From a checkpoint of a small contrastive audio-text model: 3.05M parameters, mfcc input.
Rows from block 2 of the audio encoder of a small contrastive audio-text model, named by matrix and row number. Rows with one number belong to one channel. Each number is 500 + 25 x the weight over its row's rms, rounded and kept within 0 to 999. All counts start at 0. Numbers have three digits each. After the name is the row's rms in percent of the matrix's.
After each channel's rows are labels from the 100 clips, of 14848, where the channel reaches its highest value: "top examples" is what is common among them. Only what is clearly more common there than usual is listed. The data: drum patterns on synthesised drum kits. In brackets: how many of the 100, against the usual share in percent.
# convs1: first pointwise conv (encoder.blocks.2.convs.1.weight, 96x96x1), inputs 0-95
# convs3: second pointwise conv (encoder.blocks.2.convs.3.weight, 96x96x1, transposed), outputs 0-95

convs1.1 111:449505463556515503475439501508467485485506522522531505483480533509470479485468504519512492528485525498496516504517472489449483509513499535539490489500507481470497475526525482519521524528503504496546484547479484483507523459530513499533518515526474511513493556416499490478469502479510490499
convs3.1 094:483462560516473544487480518511477492479487499462477496485514518452503463519497479497491490496551523495503508501490487488473525477530440564460491515494470506495468474444515545492477477485491489458491496522477521509509526483529507539517520497508509481472492487482442506520480452492517498516
top examples: rimshot (52 vs 24.7); clipping (34 vs 7.9); text has "clipped" (34 vs 7.9)

convs1.2 096:482500496487487486487509546505516499506488474506494510490538456501491515562496489486513500504508483465503470467507517493491462422510526532542524514504491504536541531468547501502492504528526526501477425509481480466513488474496486505503476495491508480513500443479543540466472512490502493544
convs3.2 096:506468520454490462487485484528490481453502459462503519494523490495514479471462502543521530454493472525458533483517492494522522499462453515500534499526504499471545520461493491526491506440483480502455537470501505504540521529515518482485485503539512504470472479513490491497517491468450488497
top examples: cowbell (68 vs 13.9)

convs1.92 104:493497488511464528462506519472525455467524502462490489495485481529508479514487529482536499528505539515482544516517456492484474550489490470541495467511541507518517500513489484462498513507506484495508499509465493518476513503554560500499477497534503470529513578532494479514530477528474470515
convs3.92 108:514483476493518502507539500506522519445457504522490503444479506518492502457552466474494546500478522527512538476507552484500525498462487498530532505513507451505488515518496512498526490497503508504498482491440480453504458507503516485503493490432526497482523493493505482492500545501502440468
top examples: closed hi-hat (83 vs 36.9)

convs1.88 103:515463566529501500516503511522525469510512522529463493510510491502526524497518527495484445474516503482524534522524511509575494476506491503441529505547527493499515488477528499459475511534501478449530535470514502498480527488506490511537454513508497469497527489479501525510518492545479504464
convs3.88 102:518523498492475467493496511519475519538523515492496503453559471506529516476481437471523488480509549510510495562545498491541503499489490514518510481529438504493497469529494489493496528516463502470490523486474503462495498486533483503497477486507489508492475453498547464527517492486452459519
top examples: rimshot (100 vs 24.7); march (33 vs 8.2)

convs1.87 094:484483469498513494512494519449440553479518514491515496500526487499492476528466471505487507446536514456453415516499526502483495506484482492518499494574474509503507492546501515520498533490481506504479495480479514517550533513479477500489504501503514538489493493497499491506480483547461485529
convs3.87 130:531499515471501463482495486504524482511467454509494487463488493498519526472490491470493495497488510540520536494498516466488525464482498482458517484470431483455456470507492482481495516455510486463478466518487495463507501486503473496507426497501472455446504471464480503502535526518475503511
top examples: muffled (low-pass) (53 vs 12.2); clap (53 vs 24.7)

convs1.90 105:528465520453548468486529483473501495502525472468513473507475537455514532477506529502475530452533487518519489507507520438506510541508506464511519489479536477487512522487509501501531481474540454486496513490475495490501505506572502530531483530543506515473506517517505466510536486500527508479
convs3.90 110:461522494516485456483485509501467465482492491485495478473559471474455459494475495482507504477512504497465469514504493463491475477477466503486505461483498498505445499514487474527477504487447508489485523489544519510491482509457464512502486465538497485452514452504476498491483480444441506499
top examples: clipping (45 vs 7.9); text has "clipped" (45 vs 7.9); thin (high-pass) (44 vs 12.1)

convs1.80 102:521529494499550509540484463505533511534499500516530518514559486508507491454433486446502502503477539527513535495530501498533524515506497518493463453510481520525435472495494510518509542485480530507533490505504491523471439494495491486485441480516506511489501503525491504507496513488520488474
convs3.80 103:499459469566486508534487506487496492502496517497535469513480502502529530520519523489503512554519512447490471514552497493478475515517514478465495465465509494513465465494517537478475495517472508440546491541481544524474491525483467493506514535484471501530510501473490515526521477522528523522
top examples: bossa nova (36 vs 8.2); tempo: 140 to 150 bpm (33 vs 10.2)

convs1.61 107:542564531460539501526469493510511511510492501517504529522506486489501506504438532504524471498484508501523539510540512494488543513532500508526477484455445478502514493519472490515536523482525538552474495499539516501445500480470463483468505488514471484486528510510545520492499534482508500482
convs3.61 099:538473518510500509487494547515477534516494486507518491531506475520510508556479506508543494533546479487499504512475502537494481486505485496459488455542487512487491541473526510501505462497536537481545547513485499495518495457486530475474531532509556523534511485481509533491509471505525529555
top examples: rimshot (97 vs 24.7); closed hi-hat (63 vs 36.9)

convs1.28 103:470517465513501492490500488499507498499522514515535472472497489531538438521507529511497471465477528489522559493507490549503485526529474509482515446529547503532485493493496495480495530489495505485508475520462493494428513501486518472480519489560496493501513502519503486551503535456446493503
convs3.28 096:487487509524494455476514502477504562504498493476517512497506515478474502506496532515530502507496490535493518563539461486516543502500538476498486484495535511506505485481548520502483443488472493491535498539484475538555485497494482500476512481548497531514496515491462544528539440494486526522
top examples: snare (88 vs 50.1)

convs1.91 086:499494543499544521547483458481537504528456512504523526505493527480538514496514484418499476490494517511480548472502504490495506523499588540475499509517493481466496443481471553523502535487500525504513472532502474519518488489520483494480513498508486484482520495491504503473494499471523499486
convs3.91 094:459468485503477512494479496485479497490499544518515487479516507509510518500542469469508485507533493507430441475543483498483449507505437483486469451495489530512483481475500530457478542537483522491508493519525523484481515494510470489484503508525504513516517543466558518490523490519503514531
top examples: cowbell (96 vs 13.9); ride cymbal (62 vs 18)

convs1.76 086:555485513465498500490445484509514501535503502491505510492504478492497499505502492491458518514489497514487490607518516487509519510526517516494523482482539498498461519507487499529522499470519489493500493475508517490496516546506503553565477512496516481517512489507545476584522524472507532498
convs3.76 121:499499528472499510530549478501504497495524528498558528527526485512506516528493504518544495513468531512508501471515518506511501500504525511516479536524502523496520520510503523501502524510536506590501508511515526497510527586506506449463515517495523529496507500507528493586491501495514515482
top examples: cowbell (43 vs 13.9)

convs1.66 104:523535475504473552517490485503529496533511519473522506570540517517513527464469453501502505528471518493504494487495483483515503481480484480489459519516473517495434438497504550537496523462455505522514474540514498483504469510491466500508481474457511470496504528535503482533495494500512508506
convs3.66 097:504539505496484494466466491473585492540517481508498488501501497499470493468503479452487480491496533525515534498447514487507488505480480509509516512511464499488535498488488467465552519483548441481478482499495453467518494476472514490481480528477502535471508470535516510461521505460502496477
top examples: clipping (41 vs 7.9); text has "clipped" (41 vs 7.9); thin (high-pass) (40 vs 12.1)

convs1.10 098:492538497480542466501533536500498506478505502543539524512516494514530462564449499488509486510532499500514495464521519516466498521465527467486474490516538522497473489495424507522507535493526489534469474515493524497472484498473519461511535481511462490508559484488455505512485508494502499510
convs3.10 076:523526497508503500538481520478496488519515513482518514518526440455524511531467527484511455456517491517513485481515437524505505482513520520531474492494477545546478541513509479503506552493525470481547487478510519501492499476496519512490543506507477521510441496477478529458519499501489555489
top examples: cowbell (100 vs 13.9)

convs1.18 099:505532489478491488505497457500485488466504511534490475503524496519489505464519470517526472527493491541522467497548484528559541473494518498511503571533479493528527504430485496533483489496510544525508493500503474543528507485524502505526506492500510524504476504476485525506489507485488521418
convs3.18 080:494530521501481474509506490476534474510490436501463523473483503489503472500440475482460499479492505505522513518449514491460497411482480509505503506508502503508488473492474519501534473451495456513520473505479496441501491513530484509475478504487471479510507482500492513522456533509525491445
top examples: snare (95 vs 50.1)

convs1.49 100:482526514538522515515494454493477462478494516505520467516526558521533544440484502548476491548462490521512479500464486531496514453484451543539483519517510497526498492490512512530513521496500516519545488512478470497527484473525533488502497472472472500532493504479493488517515501457500490460
convs3.49 088:512508488514488467534501510523540538530489487486478473472494463508511473470466501514487497504448518516537498466518468476506543478509548462466492466491524498510474488550512526481489545453466481506501465479482462512505472498452463504494482501547490484532512490506474474494482491460496456511
top examples: snare (100 vs 50.1); dembow (29 vs 8.7); tempo: 140 to 150 bpm (29 vs 10.2); breakbeat (28 vs 8.4)

convs1.15 106:481512471508470546467515509470447487468508488540485513490480524492454525468435468501514525493524516477496449501479498499505515485468495500530463497537488463512520520526505488500455488515462494496524523506472499537523561479509502500489561509518473514519520506493474512469528488536498475478
convs3.15 110:507477544447510481487519492477511455473467516467444493481503514481510499501497492490482514444491516518497538499468541495494495435480451489494507514503493515478494492450491467470537476488508486499494501479499520427499536492510493511505489495495486486437502451487500482530491530509471497461
top examples: snare (98 vs 50.1)

convs1.35 097:485556451480514514504441479520507509500519525490547475484489504513495504453496517461479530463505514495468507397499492472473470496518515491538502504506507532473514511477500490536533505500508525472506498541516470488494502517529497551496488506523490495524507559495512503468506486473523506510
convs3.35 107:529515498505508477501502490488506528514513473483542462480483564517479547503520481472478486558471524474540506546471484504497495499567574478482527534486476492499493534536483491466513462515502503505510508560505490501484495473520471509535463507483472483484513487474488521507506502477518494496
top examples: muffled (low-pass) (38 vs 12.2)

convs1.60 083:477501493472496497519519498501504517490504495499514512505507519498573536527509484485522506481490518495483564495510502478472511501497488498532491474351497507514480507499485509494578499499489506490500516502491532487494472503517546509511520490509499491500537488503500507501492538502521484478
convs3.60 126:543522488497515492480496571521490511498499528532516501500479504549525541517522490500499505512537517490510516497501493542451528523516507499489480474498486506525474520505554495507490517517530510512553539507488551505537543501506497515470491512500551502528522529461545496497546562510494510523
top examples: rimshot (100 vs 24.7); dembow (27 vs 8.7)

convs1.38 092:523510504502467523473505501502507482514495515494495498514495473503502495476508469490535483497483507495505493494524480497496502485525486477410502521510503490522495480532330502469501481506471506513508478490496482476512512493480488517494498511465492488511527499491496515498519477491478501491
convs3.38 097:533516497473464505540510521523506495482515511471507483507492471505505527521491566512493510482478504491487531500518495521486519505521531494512523506521500530499488521491512493494496501490457476470535486509522492503482544491518488488506508516540499488495384464499480561528567515545479490498
top examples: cowbell (100 vs 13.9)

convs1.78 098:522537495495497560494504500522472512470458503527480524496510497524493493454508514456512480503468490496522536489498455512518526550517506481512483493491507503489472538516491491498430467458493459548525508510461451532492509504538490508493485517537504545516507485505471505502534501553509493462
convs3.78 084:519500534476524533514504511501530524537494477474484453517485494519503510490463551470463479453461444463515502483473469498504483505509493493482496445470489522505536484492527542455483511538509478481490485478527524529491496486541451531496507490515451513522508497492504506512497455492532536518
top examples: closed hi-hat (96 vs 36.9); rimshot (54 vs 24.7); thin (high-pass) (35 vs 12.1)

convs1.53 089:543526491475486504500515490510537498489554501500488469526515496519523499505513491555479541530542504506526550502486487513469505518448530490454496559522480513466468486514440519472541509496487498483494481500502516487511488514544508478528491512479519494457452470528485474549517493490502502523
convs3.53 090:550485493465493517502497499507520501542474492491475448516488472506509505472510529483461503528483506490508560459484506519500507498457465478487470502528502492488542535520527526437507513495487485527526477510494485475498491472510563479505496533476463548469462518498549513517523479507525462492
top examples: cowbell (100 vs 13.9)

convs1.9 105:482490512469531474509508471550547491485485500494488470486484464527522477446513485509516507529544537501537543479501476510536465513525527506450493512491452472525493516470491518455472492478498506529523526517496481493468490489482499498550465535504513547459458521470506495497487489474480514516
convs3.9 091:539494469549492519535507465497474508495540489521480559453505471462489510450473461499503504517482492541484472510499531478509501514465487519551483528519460484481494503541518473541501493494505479497491432490470518513537487506507522532471489477497466524480524477495518490486512514475529498468
top examples: rimshot (68 vs 24.7); cowbell (45 vs 13.9)

convs1.62 097:506482503493535490514515502489524503483462492513528512522497501542510493511534488537516494489501498522519562490514476538512483492524470526500494477539465529543495558452485457483504501508498475524457499500508488494463468489514564523534559457523476479527501496516486554527525510522494513501
convs3.62 087:481497490495506520477472528490512505522535521481522490520457512471497511534504512493477516505580511452483471537518473510498458520542467495513503517472539522505482509443495464519497499570507530490496490485508528513454508448510505489514503513482489527493495515553526533466535500507504496525
top examples: clipping (74 vs 7.9); text has "clipped" (74 vs 7.9); reverberation (63 vs 34.8); text has "reverberant" (63 vs 34.8)

convs1.17 102:519523487500518516526497485490482508477489472481524488515499439540472483492494529478507541459488502544570522468481485503538463481544448512478512481509483514537499510436520507490483509504472505510467512522511519504461481518503505464524477502560516491486512543488469526518510487493481516533
convs3.17 090:516536491540479547516469481445498506502528496503515493475522533476488509513502534436514473538466551486530513507495510503495493478473498490514539531520496537507484530516481533483514528533566482525544490494501534535472504539478491499499511505509489493514508517464524477464468514487518509452
top examples: muffled (low-pass) (53 vs 12.2); high tom (39 vs 14.2)

convs1.30 103:520487507484492467498512498523504540492527504502457493512517532521509468556451520446543500482494505511474530512509532484517464469447520464507500498490489522532489492468509520549522534512514527509522508506492532493425502463472486496485493466507473497485525490539504498518522516447532492524
convs3.30 113:499502514545435497527481501500472528543473499487515465546463474503506507519502521488526493566538499474509501523489452493519502491478489462466504509480461558489471484491513541509497550506509484479519496520515517528469543485447455488491474543487483512485490490476495489490502511498512519522
top examples: rimshot (93 vs 24.7); march (44 vs 8.2)

convs1.50 102:467489523479485541500521469485508483493475491502488489485470503527523501477529502446555495487476515530516525477500439488504509518495577474506502492522510455501494478488534496497448468523478469512528524520439461510503511488493498450495502503513473521487529536484495521472547478526491492494
convs3.50 100:489503504466492509506486466472494501516481457476504482512503509556529479497501541490458486482495501504493467459475452515459493505488478458445520440480540538512499490482500542482498483529486507477495507511557533493502514497487487535511497538500485504529453529484538485495481480504534552521
top examples: closed hi-hat (89 vs 36.9); half-time (28 vs 8.5)

convs1.46 104:509472494523503508495504485509513508548486545490513522569454531501478550508457457503472498453450507489492497514497507506474514497487463489470461517459496481504491533487500515479497521495498473468514530513543443498493468474501490476452543467496518493479533511496484514463497486469513472514
convs3.46 084:496489532518507531532487568508497530490529544507516512494512513466524520503477507492516477512537481486528523490512505560510521487488496463529502529524485515526473518505521495469523467521569528576533526479466498509468523456509521517487531485481489478533504516479505496486518531529498511516
top examples: rimshot (99 vs 24.7)